{
  "dataset": "cartoon faces",
  "crop_scale_min": 0.8,
  "encoder_kernel_size": 3,
  "encoder_growth_rate": 32,
  "text_encoder_norm_position": "pre",
  "init": "torch_default",
  "learning_rate": 0.0094,
  "nesterov": true,
  "final_lr_fraction": 0.1,
  "warmup_steps": 620,
  "weight_decay": 0.04
}
Rows from block 8 of the image encoder of a small contrastive image-text model, named by matrix and row number. Rows with one number belong to one channel. Each number is 500 + 25 x the weight over its row's rms, rounded and kept within 0 to 999. All counts start at 0. Numbers have three digits each.
After each channel's rows are labels from the 100 images, of 14976, where the channel reaches its highest value: "peak on" is the class under the peak. Only what is clearly more common there than usual is listed. The data: cartoon faces.
# conv1: bottleneck pointwise conv (encoder.blocks.9.conv1.weight, 128x160x1x1), inputs 0-53
# conv2: growth 3x3 conv (encoder.blocks.9.conv2.weight, 32x128x3x3, transposed, each kernel summed), outputs 0-31

conv1.79:500500500462547475500500463500500500500500557464500500500500558500500500500449500500500500500500500464500500500500500500500464500500500500500535500500500535500500
conv2.79:498570508471511520492499490500450525500484465500467512513530501483549516461513483477489499495468
peak on: skin

conv1.84:500500500500468500500500500500453500500500500500500500437536500500500534500500550500500500500500500514500500527536500500500500500500500500500500500500500500500500
conv2.84:516549485430495511498449489500500509461507528512487482507521516497485491467458471500527500528500
peak on: hair

conv1.96:500522436500500500500457500546500500500500453500455454500500500426507500500500500500467500500473500500458500500500500500496475500500500500500500500500451454500474
conv2.96:462465545504485502500500479504536527468517499471494483458495503549502500537479484528503538461502
peak on: skin

conv1.48:500437500525500450500500500500500500500452476531500500468500500500500540447538500485477500541500500467500500500500500500500474526500500500458510500500500500457500
conv2.48:482511477553536495498521500479527502500500540496548500563478480472495484521495541522498526507503
peak on: skin

conv1.105:500500500500500450452500500500500500500542500538500477500500522500481500460500500467500552500500500500500452500500543500500500500528500530472547540500500500545500
conv2.105:442516484521482462476471496481514515477528531473520520527523488486484509465475473538501531508530
peak on: hair

conv1.36:462451515500470500500468500500500500500459500500500500500500500500461500500500500558539500500457500500500519500500500500500500500500443500500500482500500500500500
conv2.36:502501501488445505516513508511483518541530550513480469455541506470515467500473511473514488488532
peak on: skin

conv1.75:550500500520500500500500500500500468459449486500539500500500500500500500500529500500500500500500500500500500500500500500500500500472500500500500471500500500500543
conv2.75:526471498486534552477496510516496510448518489530505500500523532519555518502470471520492468513473
peak on: skin

conv1.50:500500558526500500500550500500561500545500500500456524500458500500500500500465500500500500500500470500500500500500500523441500500529500535500463544500500500500500
conv2.50:551495451530497484464539512489478501514505464488460497504501470460520471517522498483506512525536
peak on: hair

conv1.33:449500470539500500500500500500500500500500500500500521500500500468500475500500443500500500500500500529500500500500456500500461500500500500500473500500500500500500
conv2.33:483516529494483529514491458517489443500504476499500491439497482498518460500483485443480500527516
peak on: hair

conv1.73:535500546451500500566500534554500480500500500500479458500500480529500500500500500500500500500500500500500500500500500500500500500500500500500500500537500500500500
conv2.73:482511429493516514539517509544494468469524537541469498468507513469492512497503486500516497528495
peak on: hair

conv1.27:500500432550500514500500450500563500500546515500500500569500500500500500539500421451500477500527500500472500445500399500500500500500500500500500500500500500500500
conv2.27:488498493525523515504492489519458477505478545486489500529513515491558544489497498507452531483550
peak on: skin; glasses

conv1.127:469500500471500447469500500500500500500500500500500500556472469500500500500569461474500500500500500500500500500543540469500500519500500500473500500500500500500500
conv2.127:500492510524499497503488482465552508518483546503472519493470466485496491536509535496575510499504
peak on: hair

conv1.13:500541433469500500500500500473500500467500500500500490447500484500500444525500458500466500500500500500500500500500500500500460500500500500500500464500473500530500
conv2.13:489484500444516474512472470464511482474550437505493485480525486497511501499495518533523515493470
peak on: hair

conv1.60:500523500500500500471500500500500500470500500500500554500500500500500443500478500500500500500500453500500500522441542528500500500500557500451434500416467500500418
conv2.60:500498491524541470474493509496513562516471512479487488512558521493490471499514545535486489475474
peak on: skin

conv1.122:500500500500500500500500500500500554500543500500500500500500500500526500522500500500500500500556500500500500500500500500500500462500500594500500529500437436500500
conv2.122:479542472491516486506454500474449532518531513503447476478490481509496528497504463515501476495532
peak on: hair

conv1.25:545500500500500500503479500500500500479515500439500500540500500445500543500500500500500500500468500500500500500500500500500500500500552500500500500500460500500500
conv2.25:495474502540503551498508544515498526488488499494502513475544569500476499485483476491533500538489
peak on: skin; mouth

conv1.49:500500480500500607500500475561500500461541500500500457500500500500500500500500500500500500500500500500500500500500452500500500500500500500500500566456500565500500
conv2.49:518499492512512555474499522474440508496515500493503470500536501515523550478486472511525502508447
peak on: skin

conv1.104:500500500500500500500500500500500466500537546423540500512454422444500500500500522500538500500500500500500500500500488471500500500500435500500431500500541500500500
conv2.104:447443465508503501548472477473477513487469497495488484451500477516479506463514513494513483493512
peak on: skin

conv1.65:500500500500500500468500500500463500500500500500500500553500500500459527468500526500500500500500500547500500500500500478500539500500500500506500476500500500468500
conv2.65:491512476486526469562430477509480480493505511474489528470495483514517468492512500529514505516467
peak on: skin

conv1.9:500500500446474528447500500500500518500500454500475500500500500500500500500500465476500500500528500500500500524452500537558500500500500500500449500500455500521500
conv2.9:496476550519499516474484516528487500480553542470516536538526484494540480529490488498501513532500
peak on: hair; eye

conv1.70:559453500440500536500562500565500500454500500514552491500500500500486500500556500500500471500553500500500572500446500500500547500535500500500500500526500500500500
conv2.70:483515480531461500477499500553522505526488521487518482521504529512535504511534472464441473521499
peak on: skin

conv1.52:500500500500549500556544500500500500500500500500500490500500500500500500500523500500463500500500500500454500500500500473500500500500500538540500533500500500500500
conv2.52:500517501499475465493500486497492436511504533489501504463471469542487482482483552512474463493532
peak on: hair

conv1.88:430500500500436500552500500500480500500500500524500500514447526500500441500500500500500500500500537500500500500500500500500500470500500533500550500500500500500500
conv2.88:500514500484422482502476483530530535501486500486526564500500502504464508479497476477500471503485
peak on: hair

conv1.38:500565500500440461500463500500508523500500500500522500500500500534515463500513500464500500500500500470500500500453500500500500465529500535500432500550500500500500
conv2.38:517519517504543470509500486464515500477519517484490533504503456514500440500479532501437479484503
peak on: hair

conv1.120:500500493500500500500500439500500500500515500445538500500500514473524500500500500500500500500516500473500500475440542500432500500500465500500500500500500459458500
conv2.120:454532539545485469474486487508517487514516511510554493453455500500480470518500506486498475488516
peak on: skin